From a checkpoint of a small image super-resolution model: trained on patchworks of several textures.
Rows from block 9, named by matrix and row number. Rows with one number belong to one channel. Each number is 128 + 32 x the weight over the matrix's rms, rounded and kept within 0 to 255. All counts start at 0.
# convs0: first 3x3 conv (model.blocks.9.convs.0.weight, 96x96x3x3), inputs 0-13, a 3x3 kernel for each
# convs1: second 3x3 conv (model.blocks.9.convs.1.weight, 96x96x3x3, transposed), outputs 0-13, a 3x3 kernel for each
convs0.8 [150 130  98 173 143  81  91 160 191  78 142 154 107  92 168 211 132 110 121  83 129 106 139 149 114 114 101 146 159 124 144  73 106 116 122 102  99 106 115  88 129 124 149 115 142 147 110 108  87 149 136  95 187 125 141 119 118 133 125 126 127 123 140 160 160 152 171  77 101 137 164 146 139 117 138 127 129 130 131 141 133 117 142 117 122 115 114 174 106 132 120 133  69 168 121 138 133 122 116 132 103 113 134 119 156 123 114 131  92 166 114 204  74 106 119  82 147 151 135  95 161  93  90 103 113 169]
convs0.9 [ 66  78 107  96 140 144 117 112  76 122 174 144 121  88 133 132  83  90 240 141  88 144 140 176 136 211 178  86 106 141 126 121  79 119 141  69 125 109 136 163 109 143 159  95 102  71  80  95  70  90 139 113 170 106 132  67 150 122 135  71 154 169 130 127  75 124 197 126 150  98 134 190 184 133  51 139  66  99 168 152 147 124 176 131 172  99  78  63 104 157 112 129  47 117  88  39 124  83 103 131 124 105 100 123  81 136 160 169 153 124  96 180 106 110 153 197 164 199 149  77 169 125 130 129 118 167]
convs0.10 [108 137  94 148 125  84 145 133 127  72 136  87  84  61  99 162 113 115  54 129  86 127  69  60 217 193 146  59 108 127 130 127 100 181 177 170 160 147 110 175 151 159  78  83 120 141 122 149  97 159 163  97 140 131 143  90 102 163  96  55 122 155 145  86 122 148  81  91 127 106 175 149 105 125  76 136 116 102 144  90  95 145 104 100  94  46 147  86  61 112 180 150 134 119 129 112 125 174 130 110 102 136 103 103 103 159 184 164 141 131 155 119 135 173 123 155 141 138 134 152 142 124 125 147 135 107]
convs0.11 [122 106 161 121  81 158 129 145 120 156 173 135  75  77  96 116 149 124 201 127 123 143 135 166 129 127 145 119 130 140  72  66 131 173 205 129 174 183 137 106  82  91 146 145 168 130  95  79 187 111 193 112 102  91 125 120 143  95 148 193 118 128 142 140 127 206 127 141 152  66  48  42 172 128  71 137 101 134 121 134 168 122 149 127 171  89 154 142 124 164  74 104 101 117 119 106 111 115 187 131 168 118  48 113 135 123 129 171 140 134 114 135 125 100 162  99 109 138 108  66 150 154 138 194 185 145]
convs0.12 [159 111  96 133 145 128  97 101  94 117 101 126 106 100 146  97  91 136 133 178 124 190 220 117 175 151 146 145 129 113 120  85  81 139 104 143 114 113 177 129 169 160 152 165  87 110 105 147 118 129  84 124 129 107  81 114 129 123 138 133 120 134 112 164 174 149 189 183 205 209 101 164 129  82  94 153 157 105 132 125  93 113  64  82 130  25  63 104  70 107 134  99 159  68 116 147  80  92 117  68 100 139 169 101 101 136  78 102 140 126 172 171 200 163 144 224 128 119  87 125  84 116 111 150 139  98]
convs0.13 [158 133 113  89 148 142 142 112 128 155 107 153  96 133 125 167 121 181 111 152 147 118  93  64 142 139 161 130 100 114  83 122 119 119  94 142 160 177 143 111  92 110 160 121 122 108  96  57 197 163 175 124  95 101 110 103  89 171 121 155 111 117 114 108 136 187 110 144 111  91 151 114 107 186 137 123 127  89 119  88 130 164 122  52 112 124  84  81 126 139 138  81 125 112  99 140 145 147  92 194 106 119  62  82 134 114 134 118  95 118 120  87 109 117 136 148 114 128  89 148 164 161 150 109  68 129]
convs0.14 [ 90 119  99 152  97 145 107 130 109 121  72  91 107 151 103 161  81 100  96  76 110 112  99 136  93 104 131 148 147 132 153 162 146  89 133 147 118 136 162 155 135 117 102  81  44 141 131 109 140 141 147 125 185  58 146 128 124 135 104 147 113 118 112 106  87 144  75 127 122 107 153 113 169 108 122 133 125 112  62  80 111 115 102 114 107 116 131 133 152 200 103 108  75  75 124 132 142 157 112 151 212 150  94 110 114 154 133 120 124 110 130 152 115 111 135 113  78 117 141 155 170 116 126 100 134 158]
convs0.15 [135 139 127 138 117 106 159 127 124 118  84 118  95 161 118  83  99 134 120 143 125 110 142 114 185 142  98  81 114  77 108 112 137 112 162 137 165 154  95 146 172 171 138 167 125  96 104 131 116 131 113 119 146 140 151 171 172 132 126 140 104 102  71 100 139 142  67 160 149  97 121 145 117 142 132 172 172 201 215 173 169 160 112  93 187 151 104 123 123 103  79  97 132  73  83 117  87 132  95 123  86  94 159  93  39 153 125  97  90 113 134 128  93  98 152  84 108 105 146  91 105 125 130 124 128 172]
convs0.16 [111 125 167  84  58  75 119 141 132 121  81 139 158  80  80  95 178 162 158  98 116 100 173 121  65 110 101 105  91 120 161 182 112  91 108 138 147 156 153 122 116 131 140  80 153 151 156 177 129 110  43 152 153 151 128 106 149 126 148 132 137 143 133 126 153  77  86  76 137 110 120 136 138 161 130 148 151 149 133 139 149 175 171 113 120  82 151 113 119 157 108 138 123  89 110 123 123 134 163 137 106 103 109 126 171 134 148 122 164 126 120 181 191 161 151  87  96 123 127 158 104  98 121 110 106 132]
convs0.17 [127 127 137 156 117 125 175 103 166 154  82 126 119 130  87 100 157 159 168 155 114 201 146 140 172  88 138 152 134 134  94 138 113  98  91  97  88 114  87 123 121 133 159 135 113 141  87 159  95 110  86 114 146 139 153 103 129 122 158 146 117 150 114 130 106 115 135 117 128  94 133 171 105  72 118 106  98  87 109 152 105 146 182 110 181 152 159 102 124 111 231 191 246 117  98 116 116 106  89  52 145 191  84 112 210  68 102 211 114 130 160 106 161 161 119  86 139  63 127 117 118 120  95 103  85 121]
convs0.18 [103  97 159  91 101 112 110 131  91 140 141 118  93 122 149 176  66 140 132 156 112 122  80 157 135 138 139 116 108 130  96  89 160 131 128 203 103 140 124 103 112 127 144 107 133 123 121 101 164 133 150 129 154 145 161 116 158 126 181 121 140 108  74 172 110 120 219  76  70  68  86 139 197 119 104 126 111 127 146 105 102 190 157 149 230  93 114 124 109 182 217 152 115 213 136 160 181 202 244 160 154 116 179 156  80  83 114 134 170  97 132 120 115 140 133 184 115 118 146 140 117 159 133  90 130 123]
convs0.19 [ 79 107 130 107  98 112 104 110  98  98 133 160 252 133 119 135 138 121 127 161 148 115 155  68 139 132 108  92 125 179 131 103 124 108 144 119 140 107 158 106 176 168 175  99 165 177  93 136 157 123 155 135 139  99 157  98 137 110 135 113 108 130 111 216 131 177 119 140  93 130 100  92  76 148 151 119 102 106 126 113 119 145 187 127 155 116 156 104 129 101 139 111  90 149 120 139 164 154 150 126 132 139 133 113 142 141 169 112 114 144 141  91 103 129 117 112  80 151 147 142 107 137  90 100 103 101]
convs0.20 [136 130  95 148 100 195 108 152 161 127 151 118 155  84 117 154 114 129 106 137 133 151 142  98 141 152 151 119 151 140 154 122 109 172 174 151 126  98 150 134  79 115  85 145  94 154 130 125 123 193  98 134  90  71 135 132 110 143 145 130 136 149 153 147 119 123 135 128  79 122  98  94 138 118 166 168 120 140 141 125 112 114 120 111 128 166 133 130 164 199 100 103  84 110 109 115 165 152 171 124 105  88 112 137 110 105 129 127  81  86 111 175  93 138  91  90 133 170 127 126 100 130 170 176 165 145]
convs1.8 [120 126 107 107 143 141 160 113 142  63 159 104 148 103 146 103 135 131 175 111 115 160 130 129 109 145 143 135 127 144 126 133 133 136 135  92 141  92  96 125 175 113 120 127 162 146  97  70 144 134  94  93 131 125 140 150 113 103 173 114 148  95 127 114 188 111 152  96 144 103 117 135 137 179 159 126 103 163 138 163 118 107 127 118 121  91 177 137 180 115 120  93  87 132 139 154 140 116 128 137 164 118 162 112 159 151 129 125 138 130 126 118 149  90 138 102 138 144 128 143 156 129 123 127 127 128]
convs1.9 [182 115 150 164 141 158  91 146 151 170 161  65 152  79 140 117 116 170 187 100 127 127 163 216 129 131 151 167 148 167 151 164 115 156 175 100  54 152  99 139 105 150 151 164 131 109 111 111  95 166 178  67 170 138 201 155  53 169 187 163 150 104 131 101  70 122 110 154  99 154 146 111 111 136 132 129 173 111  97 134 136 149 124 136 127 157 169 137 128 128 100 131 146  82 101  99  75  90  90  74 138 178 134 156 155  78 107 137 150 119  92  92  85  85 141  91 111 177  66 100 120 137 101 148 136  96]
convs1.10 [126 113 142 135 137 116  61 115 103 162 139 116 177 115 139 100 168 124 118 134 120  93 111 134  89  76  93 107 133 100 140 109 130 120  99  86  98  90 142 118  68  50 175 208 135  76 120 144  93 100 148 141 166 129 154 181 186 138 153 189  86  88 116 107 154 172 122  72 126 142 146 140 152 159 130 109 116 137  98 102  91 164 161 134 123 109 113  93 146 135 126 124 168 167  98 118 148 177 102 114 121 102 184 157 154 115  94 121 125 160 180 113 131 117  80 146 134 135 124 132 140 113 129 147  96  73]
convs1.11 [157 139 137 113 169 138 144 120 180 133 124 176 142  93 184 154  72  80 139 122 119 156 198 121 125 195 184  84  79  49 145 201 181 112  83 151 136 145 142 164  72 116 147 126 139 151 185  71  58 135 139 151 128 103 133 166 135 133 145 109 126 189 160 131  99  80 150 177 157 148 111  79  60 173 126 137 150 108  93 120 141 121  95 143 173 181  70 141 129  92  48 152 143 121 108 120 106 142  89 193 162 107 106 172 190 152 175 172 129 107 143  74 155 117 118  82 106 140  96  82 166 144 109 139 165 144]
convs1.12 [124 121 145 110  81  66 158  90  83  89 127 149 131 129 130 143 162 134 154 112  97  98 117 146 102 160 196 146 196 132 163 108 123 130 124 112 119 113 105 108  87 136 118  94 175 165 127 155 107 131 213  87 105 117 181 129 159 139  69  97 144  76 114 154 128  99 133  56 124 163  62 133 148 182 108 126 126  14 116  79  58  92 130 128 124 117  95 141 151 122 153 130  77 190 129 100 174 148 139 119  48 139 132 107 161  96 112 105  87 109 100 141 160 150  56 120 164 108  91  82 129 130 109 163 128 135]
convs1.13 [ 98 128 102  96 133 118 190 109 128 133 110 143 134 163  86 190 155 128 179 144 146 108 110 118 110 123 116  45  73  84 146 135 162 167 178 158 161 100 115  87 153 154  75 131  91 131 144 132  89  89 124 157 154 131  85 118 141 111 148 139 135 119 147 145 150 124 116 133 128  37 124 154 119 139 120 163 159 114 147 141 168 139 144 134 127 118 137 116 119  98 146 164 153 128  87 108 136 116 165  95 129 170 110 116 103 185 188 148 145  72 100 129 132 143 153 132 120 160 140 135 149 145 121 122 129  92]
convs1.14 [125 161 121 137 148 143 100 119 153 171 133 170 176 117 132 165 178 107  78 124  90  88 110  83  91 130 154 126 137 156  94 143 110  62  99 108 159 161 111  90 148 147 114  99 138 161  96  91  84 106 158 121 165 148 125 141 121  96 174 120 113 135 124 123 161 145 101 114 112  68 146 126  40 116 119  98 138 102 132  95  82 127 148 150 133 131 106  88  97 111 139 171 139  94 147  72 124 134  47 123 113 132 148 121  91 140 130 105 137 137 107 108 147 113 140 138 163 131 166 122 130 136 144 136 150 148]
convs1.15 [136 140 105 185 129 122 107 139 120 161  70 146 156  94 146 130 137 115 208 136 129 180 157 135 130 116 145 172  77  81 107 201 159 145 147 192 125  99 123 109 113 130 105 116 106 101 101  98 116 150 120 132 111 115 173 157 138 155 176  97 134 133  96 135 163 143 149 140  46 146 106  90 129 163 118 150  72  69 127 125 107  83 154 117 113 169  44 128 138 124 169 110 187  77 114 191  42 111 116 102 145 149 114 150 147 147 129  87 131 154 168 120 122 136 120 165 181 109 144 135 126 104 138 132 141 160]
convs1.16 [156 109 150 131 186 166 115 113 161  98 124 149 169 122 124 109  90 103 129 134 129 124 102 152 111 160 144  66 123 120 112 109 105 139 162 100  87 158 116 143 154 134 121 165 111 115 109 104 147 161 109 100 114 128 127 148 161 128 149 150 118 143 124 125 180 108  87 108 175 168 148 102 131 147 122 110  88  89 127 128 164 117 120 129 131 120 112 142 127 133 101 111 128 142 169 125 133 119 111 102 123 129 143 117 111 150 146 155 147 136 159 117  58 107  86 132  85 145 107 137 129 152 175 123 132  94]
convs1.17 [120 105 122 115 128  85 108 135 145 189  97 175 180 155 112 150 120 133 145 151 132 183 108 136 147  97 143 165 179 151 147 108 153 109 111 118 105 144 156 134 147 127 177 137 111  88  65  60 145 147 149 127 140 135 187 153 128 152 100 128 163 130 140  89 115 138 155 173 147 169 135 146  94 104 110  92 143 146 165 164 112 150 109 140 125 130 103 125 129 116 214 181 143 144 194 133  43  56 128 108 113 117  63 146 143 121 143 141  78 159 153 114  85 139 128 103 150  96 131 114 114 109 171 148 150 152]
convs1.18 [148 114 135 171 157 164 151 167 129  93 103 160 101  98 128  95  97  82 140  91 116 173 120 129 154 152 162 110  94 123  96 126  93 111  70  84 153 148  99 106 153  98 139 128 138 129 124 146 145 173 158 154 149  93 102  88 106 134  91 124 170  65  83  62 146 138 101 163 141 122 141 149 162 131  43 124 116  65 103 119 133 126 142 140 153 147 139 117 152 130  38  43 193 122 137 158 153 187 127 130 113  67 143 153 107 173 131  94 145 115 113 157 103 160 156 139 154 112 130 139  91 130  96 154 134 121]
convs1.19 [150 153  93 138 114 129 108 172 119 107 119 129  44 144 118 120 141 153 135 112 145 178 101 160 161 132 104 159 131 134 121  98 100 147 131 164 177 124 150  95 134 187 144 177 111 152 133 137 124 142  95 100 116 104  98 125 133 108 122 123 140 110  85 138  98 113  77  84 123 117  68 132 148 127 144 115 165 146  95 124 147 155  98 125 108 114 106 159  95 113 155  90 108 117 159 107 131 146 153 109 135 124 148  83  98 190 148 107 121 145 149 118 137 168  94 123 148 134 141 130 144 102 111 146 163 143]
convs1.20 [147 121 160 100 139 120 155 115 132 140  67 118 157  67 112 167  89 100  92  71  99 116  82 104 109 145 163 126  67  67 142  98  84  92 119 122 144 104 154 142 178 115 101 167 133 180 137 131 117 131 130 121 108  69 132 124 101  96 102 114 186 155 116 133 162 153 151 121  79 142 176 126 137 158 122 163 180 111 129 125 145 147 102 123 116 102 147 150 105 137 162 132 100 140 138  98 160 166 150 158 172 177 128 141 102 125 131 137 130 148 148 107 149 117 116 155 168 119 117 152 139 131 160 120 112 113]